Rows from block 4 of a small image classifier, named by matrix and row number. Rows with one number belong to one neuron. Each number is 200 + 20 x the weight over its row's rms, rounded and kept within 0 to 999. All counts start at 0. After the name is the row's rms in percent of the matrix's.
After each neuron's rows are labels from the 100 images, of 14848, where the neuron reaches its largest size: "strongest on" is what is common among them. Only what is clearly more common there than usual is listed. The data: histories of elementary cellular automata, time running down.
# gate: MLP gate (model.blocks.4.mlp.gate.weight, 768x192), inputs 128-191
# fc1: MLP up (model.blocks.4.mlp.fc1.weight, 768x192), inputs 128-191
# fc2: MLP down (model.blocks.4.mlp.fc2.weight, 192x768, transposed), outputs 128-191

gate.49,104,202,204,203,217,198,175,206,199,185,225,205,225,201,201,193,185,187,192,196,212,181,164,187,211,204,225,198,238,178,213,221,163,172,209,197,214,203,209,232,209,190,201,243,189,203,195,182,221,158,222,156,192,174,208,143,209,186,181,205,220,169,178,199,196
fc1.49,097,244,216,199,177,231,212,194,200,207,207,228,205,225,195,224,185,205,191,192,201,175,228,185,218,205,205,207,211,188,210,215,208,155,233,197,212,188,226,157,184,211,195,221,192,197,168,184,200,189,227,226,192,151,230,200,207,218,205,204,215,204,185,187,203
fc2.49,101,199,198,202,219,190,201,198,178,139,215,200,230,192,177,145,202,227,164,214,211,204,176,198,187,199,195,189,187,187,168,217,249,213,179,211,137,178,209,188,237,218,223,207,224,198,207,213,184,201,213,197,205,220,210,194,218,221,177,198,182,191,185,166,207
strongest on: 011 turns on; 110 turns on; 111 turns on

gate.173,107,230,209,203,195,180,185,183,192,170,183,183,236,201,191,196,209,222,216,214,182,204,181,189,201,207,206,195,201,253,212,182,207,175,225,201,182,221,189,161,182,195,157,185,216,225,210,182,194,168,216,227,211,168,218,204,200,206,169,179,197,208,188,207,185
fc1.173,107,211,230,183,185,181,174,177,209,185,185,185,233,221,220,207,212,214,208,202,164,206,188,190,205,219,160,174,204,206,212,207,223,173,237,183,166,230,220,186,176,211,170,219,207,203,202,169,194,214,179,205,203,166,199,179,205,182,167,168,196,207,208,200,192
fc2.173,138,187,194,198,184,167,193,192,193,193,228,236,181,199,194,192,189,210,206,199,220,183,196,250,203,217,178,199,197,234,195,214,182,190,211,204,174,185,211,202,179,241,154,213,206,209,213,206,214,171,194,211,202,182,227,161,203,220,209,213,197,213,227,195,197
strongest on: 001 turns on; 101 turns on; sparse start

gate.306,101,210,181,182,195,199,214,196,175,216,176,171,205,157,189,207,180,199,212,213,180,227,200,188,184,206,201,178,169,209,211,198,207,177,194,206,223,182,243,223,211,197,183,180,189,225,182,207,189,192,236,210,211,216,204,246,215,170,178,214,218,197,249,212,188
fc1.306,106,217,194,217,208,173,176,183,244,216,219,209,178,219,199,220,199,234,198,195,191,178,218,202,209,201,196,260,200,195,213,186,205,203,219,163,189,211,153,199,179,225,192,219,193,226,234,189,199,209,176,207,174,187,208,189,184,222,212,193,225,192,179,216,212
fc2.306,139,211,195,183,214,216,197,253,178,205,212,192,189,203,229,209,185,204,190,195,180,190,201,226,215,238,210,194,191,236,189,186,215,159,224,206,244,243,224,181,179,225,224,175,198,193,227,192,221,199,182,195,221,192,233,217,184,190,171,174,198,179,195,189,190
strongest on: 011 turns on; 111 turns on; 110 turns on

gate.287,098,201,226,163,198,193,206,214,169,200,207,202,152,170,204,234,185,178,226,220,167,219,212,205,148,201,231,192,218,205,221,213,171,191,196,203,219,232,197,191,204,226,179,209,220,185,187,202,198,236,172,166,203,187,239,184,238,174,191,229,198,212,211,210,194
fc1.287,100,205,197,181,241,202,190,185,215,224,170,185,212,194,194,209,203,227,180,222,161,218,193,222,207,191,177,171,202,169,210,211,183,219,223,202,217,200,205,207,214,208,171,215,222,192,215,212,207,211,162,226,198,204,203,208,177,173,209,211,176,201,208,230,202
fc2.287,063,218,187,203,214,191,216,217,197,186,210,210,191,201,226,170,216,189,206,207,182,179,209,201,197,180,154,166,175,171,212,193,214,204,188,216,201,182,181,181,224,206,164,190,236,197,198,212,171,203,208,210,169,197,212,172,175,223,185,192,181,200,225,196,209
strongest on: large cells

gate.390,088,186,210,183,240,207,193,209,145,193,191,198,201,206,225,221,186,182,198,221,224,210,216,211,201,225,208,194,214,226,170,211,172,202,223,185,186,189,208,182,212,212,196,215,208,171,212,199,193,209,188,193,200,164,167,187,190,227,178,233,212,170,207,178,187
fc1.390,097,202,214,236,218,191,196,208,192,211,214,198,213,195,205,202,203,209,185,183,178,217,201,194,204,221,156,207,206,164,189,174,183,167,201,204,212,181,202,195,177,202,205,180,189,188,196,157,212,208,222,218,188,158,223,178,194,205,203,220,226,219,199,198,190
fc2.390,037,202,210,182,189,220,190,192,184,230,215,191,177,221,218,216,218,166,194,212,210,200,177,236,211,188,213,195,200,201,233,150,207,196,201,246,173,199,223,184,203,191,221,170,172,197,211,192,180,182,196,209,206,217,176,184,219,212,230,194,196,182,204,233,204
strongest on: large cells; 001 turns on; 000 turns on

gate.668,104,186,186,196,194,240,207,198,168,159,207,175,225,172,196,215,186,186,169,218,208,181,205,188,202,211,205,183,186,232,180,180,206,194,204,215,218,184,211,179,199,196,187,211,199,223,201,173,223,210,182,173,194,164,190,209,221,216,156,211,215,216,201,195,200
fc1.668,104,179,195,221,179,201,198,204,216,215,190,182,208,164,216,215,209,209,229,239,199,216,186,186,197,186,221,169,209,205,210,160,201,191,154,176,182,223,211,198,208,196,188,233,250,191,211,191,176,204,215,173,153,227,204,180,205,209,178,195,193,194,231,241,183
fc2.668,073,185,208,225,191,185,199,199,250,216,217,203,200,187,189,186,178,180,194,204,225,224,210,207,210,206,237,204,210,225,142,195,198,211,205,229,191,184,207,195,240,207,173,219,203,191,181,214,198,263,204,222,217,181,229,197,186,182,191,206,213,206,213,206,182
strongest on: 001 turns on; 110 turns on; 101 turns on; large cells

gate.517,088,201,217,217,198,199,225,176,189,251,211,205,242,182,228,196,173,203,190,181,200,184,214,185,197,211,186,226,219,196,221,196,181,224,219,224,218,164,197,198,186,183,188,187,170,193,201,168,200,254,161,210,208,185,159,227,178,203,222,201,160,201,231,201,197
fc1.517,096,229,215,234,189,214,201,200,221,186,225,160,199,177,207,231,184,187,184,221,184,199,193,208,195,224,181,180,173,180,214,213,182,195,228,239,207,176,235,206,209,192,209,192,191,191,234,190,221,217,189,166,209,178,205,188,182,183,241,202,172,187,234,210,183
fc2.517,082,203,190,191,168,193,185,202,181,220,244,195,226,192,157,192,214,176,196,198,179,192,213,186,187,209,225,191,219,220,163,199,197,217,186,172,202,194,193,230,196,174,198,186,209,204,164,200,207,226,201,179,209,138,196,189,187,182,208,175,215,220,167,189,172
strongest on: 000 turns on; large cells; sparse start

gate.253,103,173,181,193,198,216,196,207,178,187,206,248,186,202,198,207,180,218,183,197,191,190,204,212,191,196,221,232,193,195,171,168,214,182,168,200,176,211,188,198,180,177,210,177,189,193,200,211,259,214,235,187,192,200,193,176,198,164,230,179,182,215,184,201,189
fc1.253,095,251,229,180,220,160,229,207,211,224,210,209,204,161,198,203,195,207,188,190,186,230,207,202,209,176,168,226,197,188,220,182,217,213,187,179,175,183,218,178,178,203,201,178,195,176,201,192,232,216,228,176,220,184,181,223,243,182,242,196,188,200,187,210,205
fc2.253,075,172,197,210,190,204,227,193,161,191,210,195,188,204,203,198,198,172,206,213,174,191,199,220,239,194,187,161,181,241,239,205,204,179,240,224,207,231,213,217,178,175,226,217,225,242,182,226,152,207,190,205,199,174,182,201,196,161,211,225,208,195,182,195,190
strongest on: 001 turns on

gate.333,104,192,173,159,192,251,166,224,184,217,199,183,209,191,207,164,223,198,204,219,182,184,182,184,211,233,223,190,194,188,197,226,191,207,193,203,206,225,205,197,207,168,212,191,249,190,234,210,195,219,190,228,226,206,204,219,222,264,183,222,220,193,197,217,192
fc1.333,102,209,223,181,221,215,172,226,209,253,216,160,155,206,185,159,206,206,171,200,214,188,203,167,157,228,195,170,202,197,227,192,164,178,192,196,173,181,201,188,207,190,196,204,165,197,199,186,204,203,203,192,208,217,229,215,230,235,187,229,225,171,214,196,214
fc2.333,082,218,216,219,209,202,192,181,181,222,193,246,244,172,202,180,223,217,201,225,195,208,198,195,225,205,161,173,192,227,215,203,178,199,196,230,233,201,161,186,172,190,186,215,191,198,149,188,204,184,218,183,212,233,171,205,183,192,196,166,191,191,206,189,187
strongest on: 011 turns on; 110 turns on; 100 turns on; 111 turns on

gate.210,102,208,203,213,224,216,202,203,192,192,185,215,211,211,202,219,182,209,212,216,209,228,214,194,173,176,229,195,214,174,202,168,214,215,253,185,188,186,151,202,185,226,208,205,207,220,181,172,189,196,203,199,204,190,204,186,206,205,248,181,207,259,207,176,213
fc1.210,106,207,198,173,181,177,203,210,215,173,195,200,194,208,226,170,208,197,159,193,195,201,190,157,230,209,181,210,195,199,181,168,205,182,198,185,223,211,225,195,212,189,225,212,187,192,157,201,230,174,181,177,164,198,198,242,184,198,186,197,162,177,210,194,151
fc2.210,151,192,224,209,233,241,188,208,184,222,209,179,180,192,208,234,196,182,196,181,221,217,223,214,142,205,201,202,229,203,208,175,170,217,246,191,183,196,209,209,194,244,190,201,200,209,228,226,202,229,184,206,244,174,175,187,166,200,193,203,227,196,207,240,197
strongest on: 011 turns on; 001 turns on

gate.399,111,233,200,204,196,209,216,195,191,212,212,217,209,224,194,172,169,225,206,194,211,202,200,156,219,216,208,182,210,184,229,198,218,219,209,232,195,197,204,183,234,185,187,235,199,228,170,200,208,192,154,195,182,182,209,233,191,222,212,211,172,181,198,178,190
fc1.399,103,239,195,201,211,198,207,170,224,194,193,198,165,195,212,200,168,210,222,203,202,223,240,186,218,239,228,195,200,194,231,197,164,192,197,194,254,221,175,218,218,194,184,213,206,213,227,212,198,196,188,182,167,224,205,200,223,196,211,203,133,198,227,195,211
fc2.399,187,228,212,205,211,201,226,209,209,189,200,221,234,191,208,180,203,232,177,201,216,190,174,232,177,193,199,185,176,189,176,211,216,194,208,209,235,196,217,150,207,202,198,171,193,200,216,188,172,168,230,195,182,192,218,177,168,170,163,200,243,262,174,157,208
strongest on: 000 turns on; large cells

gate.644,101,206,160,201,175,170,201,185,195,214,172,166,248,222,191,173,190,187,191,191,215,194,186,222,205,226,213,225,172,212,243,197,240,192,162,220,201,245,217,184,188,201,209,224,194,178,223,191,195,202,213,208,165,200,165,204,138,178,220,217,199,214,195,213,195
fc1.644,106,201,181,207,211,178,204,173,220,215,166,204,229,229,200,164,180,164,193,200,211,190,206,212,191,207,190,220,181,189,263,167,219,217,190,210,179,233,214,192,190,213,177,203,207,189,181,181,200,179,222,215,235,215,167,204,185,180,214,192,208,201,162,208,189
fc2.644,143,226,167,222,239,181,186,230,220,217,190,233,155,237,208,208,212,207,215,197,190,220,204,183,213,221,204,175,229,219,197,214,170,180,222,209,216,224,199,163,188,219,192,188,233,201,208,230,213,214,177,216,222,211,206,199,184,208,162,172,199,219,211,198,207
strongest on: 111 turns on; dense start

gate.414,104,176,221,207,240,192,200,209,238,188,188,198,186,196,226,216,192,203,209,206,233,225,241,175,195,170,253,212,201,226,227,185,190,209,167,177,203,213,154,223,209,226,188,190,186,180,226,218,203,202,215,214,179,193,186,173,202,199,169,207,221,191,206,185,203
fc1.414,106,191,220,225,224,192,190,185,224,188,164,174,199,182,246,213,203,227,219,221,221,195,210,162,206,189,250,205,201,204,237,193,212,210,167,195,200,229,192,233,212,203,192,185,183,164,211,203,198,188,220,192,186,192,183,196,178,222,163,233,221,195,220,210,222
fc2.414,135,197,229,198,233,209,180,231,243,232,196,228,192,216,185,191,195,210,207,235,178,213,203,212,181,216,219,202,225,209,216,209,201,181,164,178,201,233,199,192,214,183,188,175,201,213,184,230,207,193,200,224,212,176,149,168,174,169,168,185,188,165,207,202,217
strongest on: large cells; 111 turns on; 000 turns on

gate.3,096,177,209,200,190,227,234,202,191,233,193,197,202,167,201,187,184,241,171,214,181,178,181,219,194,197,173,191,183,227,212,214,175,181,221,208,213,214,209,193,207,244,193,194,216,169,223,221,214,194,158,213,225,200,221,212,225,190,174,222,178,217,246,168,198
fc1.3,092,234,204,167,209,213,189,177,205,204,167,210,198,187,189,169,194,201,169,192,179,205,200,204,193,216,201,198,209,181,203,241,208,200,201,244,195,191,180,166,185,214,198,200,208,190,183,197,215,194,193,177,218,163,244,206,214,211,203,225,249,181,205,176,181
fc2.3,034,198,205,185,213,212,197,182,229,175,189,221,211,213,212,187,186,173,180,236,196,212,157,211,206,182,217,183,198,229,194,191,190,237,190,223,236,188,176,227,192,211,221,187,210,212,229,217,157,193,185,167,224,178,193,224,210,159,258,215,191,207,195,151,240
strongest on: 110 turns on; 001 turns on; large cells

gate.254,097,218,187,202,213,200,220,176,168,185,168,183,191,195,235,200,191,201,215,202,212,180,206,202,210,191,243,205,160,201,212,169,201,211,208,211,184,194,201,189,211,214,205,208,204,227,163,229,207,212,171,213,204,158,194,194,173,221,196,166,189,192,178,202,224
fc1.254,096,206,203,189,198,223,187,218,185,193,189,227,168,211,178,218,202,207,166,161,195,224,172,213,208,193,151,199,245,140,205,209,215,198,188,186,233,211,195,206,198,192,185,193,186,163,195,187,216,191,204,190,209,199,213,241,198,195,206,216,232,234,235,216,172
fc2.254,125,169,201,230,229,213,175,189,191,162,187,215,206,220,200,174,224,213,185,199,206,205,193,189,254,200,181,198,226,210,217,230,208,192,227,184,179,200,211,204,199,218,181,181,192,191,182,216,169,162,230,219,185,186,206,193,205,187,199,144,224,196,205,221,194
strongest on: 111 turns on; 110 turns on; 011 turns on; large cells

gate.44,088,214,209,165,190,185,237,215,208,186,179,177,184,209,238,185,209,197,170,212,195,191,168,231,201,185,236,216,195,176,240,183,199,185,226,203,184,212,189,196,218,199,199,197,218,227,205,190,170,205,177,185,198,209,210,195,173,191,201,172,202,197,236,227,189
fc1.44,093,226,198,171,206,190,227,212,213,182,175,200,163,227,250,188,210,190,174,233,205,197,195,209,209,201,237,233,199,197,209,199,221,200,249,201,187,194,197,209,177,212,184,207,251,212,216,179,166,202,187,190,193,232,190,184,196,193,214,171,188,200,200,193,200
fc2.44,065,192,186,212,183,206,173,192,216,167,154,209,223,203,203,197,184,184,203,233,222,237,198,175,224,154,173,241,201,205,194,182,200,199,182,208,226,216,216,199,188,194,181,202,195,234,207,233,197,181,209,208,220,172,225,213,217,185,228,209,193,236,214,207,208
strongest on: 111 turns on; 110 turns on; 001 turns on; large cells

gate.37,101,212,159,168,229,218,224,188,234,193,157,209,218,198,158,187,206,203,181,190,190,197,178,202,227,156,197,204,202,177,197,196,174,166,228,189,187,194,207,196,216,206,212,188,185,235,213,180,177,226,204,191,215,200,204,176,217,181,197,212,186,200,185,200,164
fc1.37,097,257,207,207,176,181,212,201,223,239,217,175,195,159,198,195,203,209,209,176,210,200,200,210,178,178,233,200,182,193,186,212,185,177,241,170,195,184,202,194,218,186,169,188,174,215,184,154,216,230,185,190,195,185,176,209,234,205,196,230,200,204,213,189,193
fc2.37,052,232,244,186,172,196,249,192,181,198,225,221,231,199,220,166,191,168,252,192,194,178,208,191,210,211,201,198,217,225,193,207,197,218,166,175,209,181,207,181,230,209,221,162,201,223,169,213,210,206,209,213,196,169,186,242,196,188,221,215,198,195,178,208,222
strongest on: large cells

gate.623,093,196,196,203,182,194,192,200,178,197,139,174,223,206,212,162,220,223,182,181,171,204,203,183,200,226,191,197,193,215,205,219,185,218,163,215,199,203,180,196,163,214,234,188,220,216,242,207,186,208,247,211,200,186,211,210,185,180,175,192,194,222,198,183,208
fc1.623,088,198,222,198,213,187,206,197,214,183,208,182,198,208,180,242,178,201,207,187,189,184,190,202,196,209,205,210,174,210,211,200,219,223,223,190,184,184,191,202,215,233,221,214,207,185,167,221,188,170,159,208,204,246,211,176,174,174,228,226,179,208,185,242,207
fc2.623,048,215,226,184,212,195,186,212,198,176,196,159,226,203,209,237,188,217,210,233,207,180,201,183,174,180,201,224,202,166,205,158,171,210,177,198,216,228,220,221,197,190,173,242,192,209,226,197,210,183,178,181,226,198,223,168,230,195,207,207,168,182,214,203,181
strongest on: 110 turns on

gate.228,099,209,183,157,195,213,212,233,220,185,201,186,212,187,222,201,204,207,186,213,198,187,213,151,191,208,231,201,238,185,202,166,196,198,210,206,203,226,162,231,179,202,191,180,216,160,190,202,178,170,219,184,237,168,208,201,222,216,197,192,186,211,209,143,201
fc1.228,099,199,185,174,201,218,218,200,208,177,209,201,192,204,236,199,186,207,216,179,193,193,194,168,180,216,226,213,210,196,222,191,205,225,188,189,208,229,177,229,168,215,203,182,231,155,207,218,174,196,201,158,209,186,204,194,197,174,228,195,196,198,200,187,200
fc2.228,108,214,186,200,221,191,169,181,233,188,208,167,225,209,178,188,220,198,187,169,237,224,212,223,194,206,205,186,227,204,184,181,203,235,175,223,163,168,169,186,236,209,216,185,215,158,217,210,216,186,189,216,214,198,203,233,207,183,217,192,214,207,195,203,217
strongest on: 000 turns on; 111 turns on; large cells

gate.52,099,145,172,208,269,214,197,188,168,196,175,186,194,215,195,174,201,219,187,199,187,217,215,217,214,210,231,178,236,174,171,230,186,188,231,199,199,209,189,205,196,226,204,217,184,199,196,188,146,199,173,178,233,196,234,187,184,193,231,209,204,212,182,190,217
fc1.52,100,169,189,198,247,203,194,211,200,216,166,187,192,238,233,204,186,195,173,200,206,203,211,190,196,189,219,212,246,157,185,257,205,200,225,193,237,189,218,192,167,222,199,224,191,194,189,205,182,201,168,187,220,191,236,190,186,219,244,183,185,217,190,193,243
fc2.52,075,230,210,181,160,206,211,219,175,189,216,220,199,193,180,183,176,194,159,236,182,194,185,203,202,202,155,200,165,199,226,200,165,207,181,178,183,185,220,225,190,188,207,186,229,200,218,215,181,220,206,200,188,209,249,219,201,242,223,200,183,224,214,195,212
strongest on: 110 turns on; 001 turns on; 011 turns on

gate.278,102,192,196,210,210,205,175,217,197,244,198,216,209,216,193,191,172,213,201,215,190,173,184,227,205,182,219,190,156,184,192,188,213,203,202,215,213,192,216,181,235,199,191,176,240,212,192,179,220,192,225,179,185,230,203,194,182,200,247,203,167,180,199,198,163
fc1.278,102,166,214,187,211,204,194,145,202,209,223,196,230,212,180,184,220,198,212,208,194,207,217,218,198,233,216,199,192,229,218,191,245,210,215,228,235,196,168,229,198,174,207,235,196,211,188,177,235,162,195,221,164,214,178,234,194,187,210,195,207,223,188,212,221
fc2.278,062,195,215,189,239,226,198,202,209,226,182,210,190,182,206,211,202,183,221,205,195,190,173,204,197,169,173,183,187,228,188,231,203,241,186,219,168,210,202,202,177,201,198,203,213,227,189,205,200,181,163,224,196,206,172,183,188,231,218,169,206,198,212,202,217
strongest on: 011 turns on; 111 turns on

gate.694,100,234,197,188,213,208,233,211,199,234,197,186,211,195,205,193,204,182,206,191,221,216,207,198,211,191,210,181,189,222,158,192,204,234,185,201,216,192,226,198,225,179,186,232,205,184,224,206,228,194,229,168,186,209,194,203,244,196,192,180,174,167,198,204,186
fc1.694,102,249,219,185,208,224,229,183,209,206,198,219,174,230,198,215,202,205,207,185,205,210,201,212,213,219,217,219,203,208,167,207,187,196,208,216,202,218,204,211,204,196,210,197,138,198,194,201,199,181,229,179,203,202,233,231,207,211,207,210,182,229,189,152,200
fc2.694,067,167,179,218,176,200,201,232,180,182,213,188,202,133,202,202,177,188,164,179,205,193,190,209,212,170,206,206,216,185,210,199,211,225,194,190,252,217,193,201,217,179,238,191,183,207,196,222,222,196,188,209,190,180,180,207,166,173,208,181,208,215,192,175,213
strongest on: 000 turns on; 100 turns on

gate.583,108,178,212,217,240,182,196,201,216,191,221,161,205,185,189,225,237,181,205,219,239,206,217,148,199,167,195,188,206,158,200,189,221,194,183,192,193,207,184,222,176,223,205,181,211,190,200,216,197,204,209,194,229,262,180,210,186,188,199,175,181,194,192,198,192
fc1.583,098,197,206,201,185,183,209,210,216,165,220,205,208,178,211,203,220,204,225,189,196,186,181,231,212,191,211,174,216,182,200,183,198,205,208,181,206,161,220,189,189,197,211,260,177,185,188,216,195,237,195,186,224,176,222,212,195,220,238,203,228,210,186,172,199
fc2.583,125,234,186,236,188,218,208,220,167,199,217,215,178,211,207,170,222,182,222,194,208,212,192,216,210,135,193,216,198,201,182,206,222,197,191,233,160,188,191,222,181,212,231,215,179,234,198,199,167,159,208,206,230,217,216,198,188,220,196,186,181,231,237,190,196
strongest on: 111 turns on; large cells

gate.513,099,243,204,199,154,186,209,193,215,179,224,203,231,199,187,157,217,224,225,194,192,226,217,240,249,198,200,174,152,214,192,199,165,182,235,180,215,182,227,193,206,160,184,205,171,180,207,153,173,187,173,205,185,204,225,209,185,203,204,190,184,162,202,191,212
fc1.513,102,202,165,213,207,217,193,186,182,192,188,203,196,234,232,237,201,175,174,200,239,189,173,239,202,205,204,206,196,210,214,201,253,203,162,222,191,198,181,189,193,198,216,211,172,230,166,208,235,190,212,224,184,260,177,208,232,171,204,230,199,204,201,210,178
fc2.513,058,158,218,211,204,205,196,200,199,187,206,160,205,201,154,177,195,194,212,156,192,220,169,204,233,181,214,213,170,199,239,216,221,165,214,202,177,217,173,190,209,210,175,217,217,217,209,202,190,209,164,221,193,264,197,212,149,218,239,212,219,164,217,231,213
strongest on: 000 turns on; large cells; 111 turns on; sparse start

gate.117,090,199,201,185,181,193,202,164,206,184,214,188,183,160,196,182,190,156,215,166,216,255,180,176,235,170,206,209,194,183,172,213,193,217,208,212,202,192,166,210,189,200,202,180,208,198,184,206,207,169,221,188,228,232,193,202,204,191,192,175,245,193,202,202,192
fc1.117,100,198,185,159,182,186,152,189,202,229,203,222,215,168,212,182,221,193,208,198,190,178,204,188,219,205,214,241,207,185,222,198,204,198,186,218,155,161,175,183,204,204,202,185,151,207,213,205,216,204,202,224,225,204,219,216,213,204,194,230,209,183,253,188,213
fc2.117,049,177,171,196,224,212,219,240,219,236,209,181,237,196,187,194,232,217,184,232,198,173,166,226,218,196,211,208,175,176,220,213,198,207,190,215,193,216,193,192,178,158,199,194,191,198,186,155,219,201,158,201,189,186,183,184,231,183,172,208,190,210,239,205,216
strongest on: 000 turns on; large cells

gate.165,098,218,206,192,200,218,221,191,198,199,210,196,179,183,195,228,214,205,159,179,160,243,222,240,229,183,202,181,185,201,210,195,216,219,223,184,205,166,232,182,209,193,219,186,212,232,207,195,229,206,221,234,195,177,182,212,183,191,191,183,175,196,203,197,199
fc1.165,101,232,209,176,194,193,194,187,179,200,206,169,217,212,225,179,183,213,199,189,187,190,182,191,190,220,206,216,209,228,190,188,216,205,199,226,190,229,182,222,209,203,204,220,186,192,203,169,201,211,205,174,213,186,211,179,212,167,229,173,211,182,221,202,191
fc2.165,097,204,205,179,206,205,238,201,209,202,188,176,169,230,229,182,205,204,180,216,223,221,216,202,242,208,260,178,210,194,234,191,219,185,210,213,193,224,185,202,178,200,199,177,164,205,218,191,164,207,188,184,150,184,209,186,180,205,188,201,151,171,172,171,198
strongest on: 110 turns on; 111 turns on; 100 turns on

gate.329,102,172,197,205,195,209,218,180,220,222,205,177,198,217,221,190,191,226,189,204,191,214,184,212,196,218,220,191,217,209,234,203,197,199,176,231,235,183,235,182,224,180,222,229,198,205,215,195,226,157,159,184,222,183,218,203,206,183,218,167,208,168,218,202,160
fc1.329,107,189,210,234,207,230,208,194,169,199,217,196,180,148,218,192,186,217,235,235,224,204,193,241,158,205,193,196,215,209,189,223,170,180,161,197,200,232,175,214,217,200,253,234,209,218,222,197,213,197,189,202,213,230,195,196,185,199,188,205,173,190,252,189,198
fc2.329,120,201,238,235,224,211,211,237,194,236,177,171,208,256,200,194,205,223,214,202,164,157,227,200,152,197,214,235,173,198,195,185,217,230,191,202,229,190,186,204,185,183,218,208,178,195,178,188,185,224,174,198,184,204,243,184,194,217,199,185,196,151,210,191,205
strongest on: large cells; 111 turns on; 011 turns on; 001 turns on

gate.524,094,194,197,215,219,189,206,196,204,186,214,196,164,195,186,195,179,211,202,181,232,236,219,207,204,193,207,218,224,201,196,222,182,204,198,176,225,170,199,188,189,192,197,212,239,181,194,176,197,194,199,195,195,188,214,179,226,159,205,190,205,163,194,223,183
fc1.524,090,222,196,178,205,218,160,206,181,187,212,199,221,207,191,208,203,173,164,193,209,229,181,186,187,224,184,200,198,183,168,207,211,234,189,190,203,209,182,206,215,168,195,181,195,200,214,204,174,208,179,188,171,173,198,173,194,187,175,216,224,217,204,220,198
fc2.524,043,208,194,180,216,206,228,202,203,198,210,174,172,253,179,169,186,196,219,191,204,175,212,214,200,177,219,198,185,232,219,224,184,202,227,199,189,220,194,217,205,194,201,217,226,206,232,182,182,180,163,194,188,185,191,208,236,216,217,170,183,173,208,203,191
strongest on: large cells; 000 turns on

gate.61,102,203,211,191,178,178,200,227,203,212,200,188,198,192,188,195,173,162,224,154,195,224,180,206,193,189,210,206,213,160,199,191,196,217,163,175,201,216,224,204,195,238,204,191,225,209,182,195,187,239,195,209,236,199,177,181,202,188,142,205,197,202,210,194,212
fc1.61,095,192,151,222,197,162,213,219,190,192,188,176,177,193,223,221,220,215,231,192,221,232,210,210,243,205,200,180,203,193,219,201,213,201,185,208,203,224,218,178,205,209,254,237,209,194,201,209,168,215,233,178,209,183,198,196,184,191,174,185,229,208,212,206,193
fc2.61,136,190,184,217,224,244,227,213,232,204,180,166,208,196,194,213,217,173,224,211,199,218,195,200,187,197,198,211,183,211,219,192,200,171,203,204,197,212,170,201,197,242,212,220,216,184,197,167,192,215,243,193,182,197,190,187,184,237,174,198,188,189,153,198,217
strongest on: 110 turns on; large cells; 100 turns on; 111 turns on

gate.170,102,194,169,208,198,202,206,230,189,245,222,221,193,211,187,179,234,174,224,230,198,206,201,215,233,195,214,158,148,200,191,171,218,191,202,204,217,184,145,203,165,219,206,196,226,204,221,205,180,211,204,197,188,192,216,213,206,193,215,205,169,198,193,191,229
fc1.170,095,199,189,215,174,193,197,198,206,225,196,178,233,208,193,206,219,163,216,202,202,194,232,203,237,200,201,180,179,219,221,202,186,177,198,198,209,206,168,220,208,192,193,215,188,189,229,202,231,173,191,180,190,176,246,211,185,191,178,217,206,178,194,219,233
fc2.170,110,192,204,199,202,173,171,168,200,213,197,213,167,190,164,185,187,200,212,191,201,201,225,166,193,193,219,168,186,173,172,191,197,226,210,238,171,194,161,195,222,187,210,246,181,211,207,195,228,187,194,243,227,204,157,219,167,180,225,192,201,208,206,207,220
strongest on: 011 turns on; large cells; 010 turns on; 110 turns on

gate.702,095,206,206,196,206,224,226,211,217,190,182,203,195,198,213,210,205,186,243,194,209,198,197,185,231,206,193,225,172,168,209,182,188,237,172,195,207,230,181,178,180,197,253,203,206,182,227,174,221,223,214,194,231,212,195,205,226,190,201,201,207,218,169,196,206
fc1.702,096,261,187,213,183,212,213,227,183,188,204,199,193,199,177,241,219,211,240,199,194,205,203,190,209,186,202,148,191,191,187,208,202,220,219,207,236,221,172,216,217,202,186,202,177,227,194,178,181,202,194,203,204,223,176,205,190,163,199,166,186,177,186,193,164
fc2.702,170,174,203,202,196,197,209,201,198,159,197,232,199,204,187,170,180,220,190,191,229,214,211,172,197,192,196,232,213,236,166,232,190,199,230,184,175,185,183,213,198,193,178,217,229,177,169,215,213,219,169,232,193,213,213,192,189,180,177,223,211,215,234,184,189
strongest on: 001 turns on; 011 turns on

gate.474,103,172,193,189,167,195,176,222,222,192,167,225,211,157,243,193,211,210,211,215,217,188,191,224,200,178,161,236,207,206,177,205,209,216,210,181,209,174,174,249,181,215,225,207,224,181,208,179,199,215,182,226,181,220,185,212,205,212,177,210,201,211,237,185,213
fc1.474,104,193,214,191,188,199,194,210,213,218,166,184,186,192,194,217,206,171,201,212,191,180,190,221,179,198,193,189,199,237,171,193,193,200,183,208,196,198,205,203,216,218,210,221,241,198,188,206,192,216,196,229,172,193,170,193,201,206,218,170,202,214,193,179,200
fc2.474,126,204,155,216,237,179,209,196,228,236,221,218,215,207,197,184,217,189,231,186,178,200,210,206,224,200,162,216,225,186,179,228,238,192,182,197,216,188,170,197,196,210,177,200,221,226,179,229,225,200,203,171,194,201,167,181,215,168,172,211,175,204,221,206,211
strongest on: 000 turns on; large cells